python train.py --model="image captioner" --dataset="close-ups of made-up surfaces with and without defects" --train_examples=101725 --image_size=48 --crop_scale_min=1 --horizontal_flip=true --translate=0.12 --tokenizer="char" --vocab_size=26 --encoder_arch="densenet" --encoder_norm="batchnorm" --encoder_activation="silu" --encoder_depths=[7, 9, 14, 7] --encoder_kernel_size=3 --encoder_stem="single" --encoder_growth_rate=24 --fusion="prefix" --decoder_width=384 --decoder_layers=8 --decoder_norm="layernorm" --decoder_norm_position="pre" --decoder_activation="gelu" --decoder_mlp_ratio=2 --decoder_head_dim=16 --decoder_fused_qkv=false --decoder_bias="qkv" --decoder_qk_norm=true --decoder_layer_scale_init=0.01 --decoder_parallel_block=false --decoder_inner_norm=false --decoder_positions="sincos" --decoder_prefix_bidirectional=true --decoder_connector="mlp" --decoder_tie_embeddings=true --init="kaiming_normal" --residual_init="zero_last" --optimizer="soap" --beta2=0.95 --lr=0.0012 --beta1=0.9 --shampoo_beta=0.95 --eps=1e-08 --precondition_frequency=50 --max_precond_dim=1024 --one_sided=false --adamw_lr_other_params=0.0021 --grad_clip=3.0 --ema_decay=0.995 --steps=3600 --batch_size=64 --epochs=2.3 --lr_schedule="step" --warmup_steps=180 --weight_decay=0.3 --adamw_weight_decay_other_params=0
Rows from block 4 of the text decoder, named by matrix and row number. Rows with one number belong to one neuron. Each number is 128 + 32 x the weight over its row's rms, rounded and kept within 0 to 255. All counts start at 0. Numbers have three digits each. After the name is the row's rms in percent of the matrix's.
# fc1: MLP up (decoder.blocks.4.mlp.fc1.weight, 768x384), inputs 96-191
# fc2: MLP down (decoder.blocks.4.mlp.fc2.weight, 384x768, transposed), outputs 96-191
fc1.135 099:174161093118103126091117077126143083132177102088103187160108125100137110123164116083165078144160126127105129071161096146164111158096140177109112105080126176131128163109071114130158120113103121087187107104103220141152189160118130122121131094159169061105096082141139174099177149101112125093
fc2.135 092:144097149092153160098134172172152153118096119104102105154132098104092158121109139148159166164127222123097133074217089130086081155114124127096088095081120116139108146133178118132130101060145088116157102149138163100143186148118099123096094111142114125132106112123156155214079123191152104095
fc1.136 092:143121174146136109134150129099088101186125174115102126111154087168073070150160157138117143146136112134129147127131133142153117158070139155103131123105076096102108170119192109120174156145127109122148138147112134105155126161174188132112108120137138109128132062094076151065112154057140083096
fc2.136 089:148155089110171150123127170129143101143102157144110068085132053124192119159166135116094133142091100131130123087163132091165124154134073131104162098087152161100127114121152165104142162134155216106160141127121190116134124108151157076162158134089135133177100093147144088183144166072162082130
fc1.137 100:156087098102127109163094128145165163096118115132136110149175155192171157120161088127091111153119093117173124087099102100067108152117108122128140139085095162133140141143153153137117134175157088118128130083107147153147093156121081132132133208150206123159120142150109132105171046104197123154
fc2.137 095:146108184095139171153143114078111109129118104157129185161145185121093151191095131147158167109089144150095141104090123123129161064118101118121091036156087144173137108138093140152121135070088078118115020098173166109085094090171088137066117111123143095081115139114105186073112114161077132152
fc1.138 088:129133118178106069188122079083130099119092212144105110107107146135106151087114093135113198156113110157181158137122082155148138094125148139169103125075156153110092096086136148091072166156186114093181126153104072127081120100096117114097132071092141133134127198116091109125185127107070137157
fc2.138 086:174153129159070066134124199093129111149136093118156140111113176083117125099078148097074081116089157175128134161075111121121142101133183169095123141132160113080163123126211147104147148123126056137178128144097119121078139104152112155089150119096095170080158128174127117149151184106128170129
fc1.139 119:100138110090143148118064134081189144078105145136151153100124156138161130085115127115145156143150118170114066122166153138129072176159120108154173141173108082175099136129111157095145133140148124068211171084116108122151106107138155157133106112111165136112070119126156112068143158151172124094
fc2.139 116:162148109156104151103104147132099135089091124189109187082111153129125111184085157122087132070101108160109102118158112216132097136107156158149099141152168240147158089131086094191129104071117165148195110149117138140092103134125095092117161157131116116124116134161116137095123107141116173086
fc1.140 090:127120127147106082093118158168067092143089185150061112112121079177081124134133147126155112116082145213151147066128129147183199124176142117126136139182143119137156134154151118133163145070152126122172129143125128095113150128107104142169143107117170085096090135179118114099100116131115101119
fc2.140 088:123143177147076040189170126172120135142091168102145148208114127135139131129144168162127113128136146129068118109127172081144142161086136171104117146138178073152189168112169181105148105206167152111099117108112116120118159144097107129178169095123155121151153126114136096215054074131130062094
fc1.141 106:161114110130097108137186084146107106141125177133182151140080090124168050116165121105157150100126156073092126098100135096153125092212167148126129134076138170113129070159100097102149118143136081147166081116102127086118140120072083129114101158103171191154113157170156125199102126163140138139
fc2.141 092:056169137146119186133109147099153077148120162101133170088106159114125154199112139121145137140136092137185148150117122048126161150101155151151083113141034107167113117115123055137115094053136050138131084108099144161144123166118150107112086131169154161143152131117101081077145113111107190140
fc1.142 099:165182153133103172168120182132169150122133067162107145131149167147135111128085153145104155132123107176168078118130156143066143140131117140078111088120199157085105163127121137103140045099139108084118088101132161152138161096128162141119125153131177134149111068163207097111135155125118154118
fc2.142 106:148084169133102108134129134131089089122126110184114116163120178127120168121140136144101172142086115115094094133122083172112140069190148224135137152085107166169134117068102083072101114143149105111154130054115083080125121123155126106111108071146145142147128124123100152120184152125170166179
fc1.143 090:127120113187157112173147154111130112155119157130144152115181129122141098144118097070090167139159134137126119131145109160124062116111163055058082159133164125156163130127087140171104155115125133086093158145137047030116140174187098134139135158085143134124096184105138109121106194137128126168
fc2.143 091:127121129134113122179114106164128151159141150174121147117102089102122092059088154177181158137108127125087124176105097091096165113109126114152089140152134081133132086203121124115114113197084178099096169135159097150151116145130100063144078083157124102120156133189101152118107116174156131127
fc1.144 093:171102069137147149119090082114150121143088104106129100145065186127174162138156088123102165121123128106145118155163171149108122120119097090189116169080075090127117133072086109146139178065106102071120048158166134103102134137055079171101145116154106120084156051181164128141131104125162102143
fc2.144 094:123127187179102164158195140103150107078139116101146069097145121107145152121122142089056089123145197104107157118102145156092120130184109167180129127128152097046120109170137147111124089126118149131109197120167136138126105110139135139205167134101103118131159130126128106118103181078086151058
fc1.145 091:137111129104114139049117118091098094095152131146118129121148109148129137089120117102113153126075113100151088128093147108149122181156096198100131163073103115108130123108156116174148104123138110095107135082171112163035098172132194144125135074122146066126146143158175142126115130088107074182
fc2.145 100:098068166117057171165136116158133184119082092130137113053146177131101101133133159088114144122157180100124111159183114144142088173044081054131104118131075117112143141097148109110184109102144107139096171079138095092099135119104039141053123126147120129086160129094122106150102156127107120147
fc1.146 094:155155143102148148079118065076100103123133138119153141112116111175185067087096104115125095093123112183092117084080083116092131071098155081068124141174118069147161114140080127162122114117137132064143082126150139104151156117113158133137172087141096151074163157094149124134107135110128110117
fc2.146 120:144167163096155162146093124126139110095104139079090073031119098117126106197163140115104138102167170107143148080127124084134136171123121082147067116149146109080136164178167137124116176107067143139072120166138131177102196121136123106121121107145125134161117131213115113174096141193093081149
fc1.147 092:112107115086114103168126159093127162126167142142176101161121200191158145169150168151115123169135132118117130089099133116116173143138122144186127123185115113075107097173154152133091127116131140141155109184126150130132112101178151151178064126084095056179137096147106062146126113146097109142
fc2.147 083:119170093112119110101141032132100148115080095192106158159109100140090184116150065164075087106140075142170099096120113182190140159111176179157165217065071149119152051135140119175156170142166112123118177084108142150148068127149075103186063185184143141137088097115146112108113122151120078149
fc1.148 122:071113106083161119186085076127094123062126107084111137106096156036105150084159186069147128156161161151100117120168143116137141140152097071194100178156141147136117153163125108133113138104125148150145121129138165144150092157154133119116081067105145182136144121103138029094099124155071150127
fc2.148 115:161154129126109185130117135149158113130091123112131096118145171092089146081106167103109104134123190151089122151121127173151139153104129126127110134167099146088156073153124165126128161158150118105101046120096141129100173093089117129067169117177103152104114136148078148112118117169087111071
fc1.149 086:132144106128075145119158171091136147090130194128117133061134139100095122124118141072060122154118120163121070148130068120099072128133161134164123159069106134095134086114088144104170106099166102103084154114133082156113156097129088129116114124079121093140052105107086176099120133125071172103
fc2.149 094:140107117113135169114113183121148067132128162144061118169097088122090133113101109148110165146126083080127100136121080094119125145070175059101128088140151121155051141107191153095124150162123119161103120091176070143160115158168147139119159117127107121132139145151118138167136139081141171137
fc1.150 100:125170074080145136129141166159132149099195119113123168077155107150111087060156116124096101151114143143170157128117111153146126111075132100088130117113100107127135122159124162077130120131141124151105094136076165139132119180130156104139108180188180077090114108100114134126111134141110149131
fc2.150 096:095087160093120104080106211093111131111103112125203093161155103126114136167166075105171123134106209101092102110152186174109184147136098121161089100064125165117121135141081130111153125088170050125092094148032163059087105104150119118129108130099088133126114119173170140068142175131122141116
fc1.151 090:114107101125118179134101141182079163151114149114153129137168203180100223103131148140137163151087134162099156117116102110146122143133114169115090086106168075097142099049097141126152141102155184134094084133154156146044114125103102094113082079102135118091129121050120129115144127108094140112
fc2.151 094:117127117167159188139120144109140142139137123106056147137122057189060136136160109160123090133118110142133144183168071075086137129156135150118117110067125126118095115174106142163119107153049132145136190120117089116165113200124132080161128105127093139107109139111133118177176144164122114144
fc1.152 096:111121150131117177130089142133129144151169197116123121131090101115189171152118034173166096091115155116175108123145179138112139104129108119132088181169136099092158144155134170094124130146176155081098203154116149108150141096166134128132093121103122155147116150109095103117095131154151152169
fc2.152 101:104091104124106130154140108172103123148101075098116123166129134068127161141114156070168182150120150134082081067113132125107120157122116048094113152166131062104074125160110185117116120149136170156105118141094144157100069075134129107133158174143129139152153139195115137132172085120138126103
fc1.153 094:125104118105131095136113095098100113131147109114124112091121127101103186108127102143144143143136171114091162157151119109135146114135069116168102107132108144151190135063129123127120138151111142107128168165140083129105072134138071140119118129101167110088084047139126113070116119100150144135
fc2.153 095:108138131145155132158055148143131100098113113136150088152101115189111207150141105138195166130175098156130136110102176118108160078123113173133130132118149180086100114121142123137148111092091125131130106220065059124163099134188161118148110155087093128129135100117129066151122141191136084092
fc1.154 085:140123132182140168131096117080083162113108139110127126090117163146105147120162092139117105159104118138134076116082126099114157175093080091117069123103127047146098093090131111118116123095140067042100130141150098137145119050088185127149130097110115152153104140164125106045165110100111167185
fc2.154 090:142197150137133182192130108104112143140107091091143096109106116130129182108138134073113143156127202107168169106098129097180219203152137155134119127123087147135136095152110174065141121126098148140147146126107142129141167131124129104118113129120115114185164101127132111107131186190135143118
fc1.155 099:139141127138115094107135128145125122154162111113214081152206175156099086099131081158149112113100149126060084065125157135098124099106094126116151098139152120089083101149106189127131146136133154169163104171124113123112137027119109104130106108139196077160109174091132072099138127161116141114
fc2.155 085:120106111085125064076126128143097079096173161128103128106126079093150107116094173159124163141107129098097183145115128207153117076144164118151201165153175138155111088172081135163105148153117125116125055108110083191104137145131139118135127117124140121095209108144136192144179156177168129102
fc1.156 093:146092128206132121124153146127104087114146086179147120146108160071100146138155114121128156138126173105154099088162191175099106072092104066158141107109167166175073091137154164161085171150188111040131124161057081142118127129180123140066163103084098122140153156149147144087131117180177212113
fc2.156 093:158129126150116138117120130123109142096161122064069167124099166181083146132122173134083109151122144113143124156145087164119097122135151146172142156105168122165148079148141078078118128161074192132190122117081124092091146175118086142152128151167115119153062130109097134147135135174155195129
fc1.157 096:064149168174154088206136154142155118143194114139121165100106183090128111175103137151172135191118100177084151137102114160140161075160138193115103118187129092110130172119112104107157113086172080129163150139128104103119096175110152077171138102145139146175098111171175199123130169111174117109
fc2.157 101:161165135097100146116104087124135128083189119147131113154106135155128156146114131113119092156102150132130120153114127188129120127115176105119155125121140110121125110109122136129125128103113191135126078129106099136105092080172151115062135172139115153134166113137132128100111111134131187095
fc1.158 092:081171066139170150095105200139178141054135168123124116090199167125110129117112094155155088129146067126081136096127136111103069142126173121126141115147149096125116097168171125077156116159141122090126099120165178174147174176122141113098159133127109092094116175140116130148060089111182076067
fc2.158 102:092125060122181105179104193092101152141146082098182081177142048159143153087172124150123100142104204072066164091121064186085144174130177168178094106097111057116119146108161150111095138139080131146126196144113093123135139101139094095143120066130121161072117121110134078169093097152113147116
fc1.159 093:156113149145141108172140112141160144131096082170138137118153169161101126076148124091109161149132161216145113110103156076094124134119153120119114119068128163109135129166086150208107155132144065079135117075131114089166064152123155132113169057115145105087144155155119134162197187106133086172
fc2.159 091:136142110086126128094126089070158171096136073231134162103117135076108140142133070102134135068102115204137181127162152179099164036092127118177153107098047099109132139161115103159128154175122136107098115097103092084101080137122093126106111147125133115120163154233143146167096103212152133104
fc1.160 104:132082094141164130115199140124134195133117199132152156119138151118120159147133167118097115125142127119123113124132114146124156118083112137112127151092113097175142116105104137145149105167141143093129156122112078136104159178137086095121141071151121142117150163168123166162108175160130142145
fc2.160 113:120082160107157119123131132068097170068093167150115171125105118130121140129142110078137117164136132176131090123176157127104190138098144119168074149070031105124159175061157102146141168096116107129135098077177126137126145143140102112116137131127121123142151148126112088152106194132115097150
fc1.161 094:164134149170098141106126129159091139131111134133116109153130124134138135167155089112107188139116100093164147115115121130163082138098131151164174127136125148121080025159148089135167132176102157124081114159083129189079073170193159105105182161138052169115170167122110121137113163117175108160
fc2.161 099:132161105117120131095139124100110193164139140162153039124093172135135154099088114091158106125133123119086202157153210201152133124152130115137123225096142102087132089124129105061141152169161122122115149155124122148126116166090033144111093170111150103129182105159125074168117134132111172121
fc1.162 094:134105141111078058172104084159151156127190097116067083171145141129068159086141145170112126144076088100095071126162092092061072145131172098053131126129080100097125148130152124098146137134144155148104086105134163173165057127153134128124132158087135151125132162155081091107148148130084080168
fc2.162 088:122095151114110099185144113174145073114144080134183177082118146136152090150134114142129141142146158140124115144180159110101130119111121154153161127068148121090170169147090125161133120094165056109132132123155119162084130098113131152162112096186195119157139089133154146082088129141085127132
fc1.163 083:122109081119141084199114147134122179114076150172091132113139186080078116082154094167163155169076118135132117132072145160178107147081102130103146133136124152104160110068132075145158111078082144123180162118142122104161184144128117089093050153107127117124121174100101180098194110125079143076
fc2.163 092:100135159137132098148149087178135135103087188117136143128155060122120072126102175135077165134164156084090107062091191103053124108145178142113091093150136084102052165094159165128173098121131136118130097160078153145121138127116144160193152123124115126135120128117116115137072155066198072107
fc1.164 099:146091182119150120153161082117174140085154118148091146132182154108116134105106093159122113146120164140128069096156097152192168124134087131067063096099134111119093135077106059183113100201098171092160115113095103154139122086103180141091080167069138143166136146103136172149179130117176143171
fc2.164 090:133075139117104174204129095125146133123183073173187145111133183156186115099114120099105120146117103149138093110121147150117110095109117131135074169185094131161121105183142090181122138102171162128106146123098154104117127186104079110125143148092133133138137080116121063085089166122164156152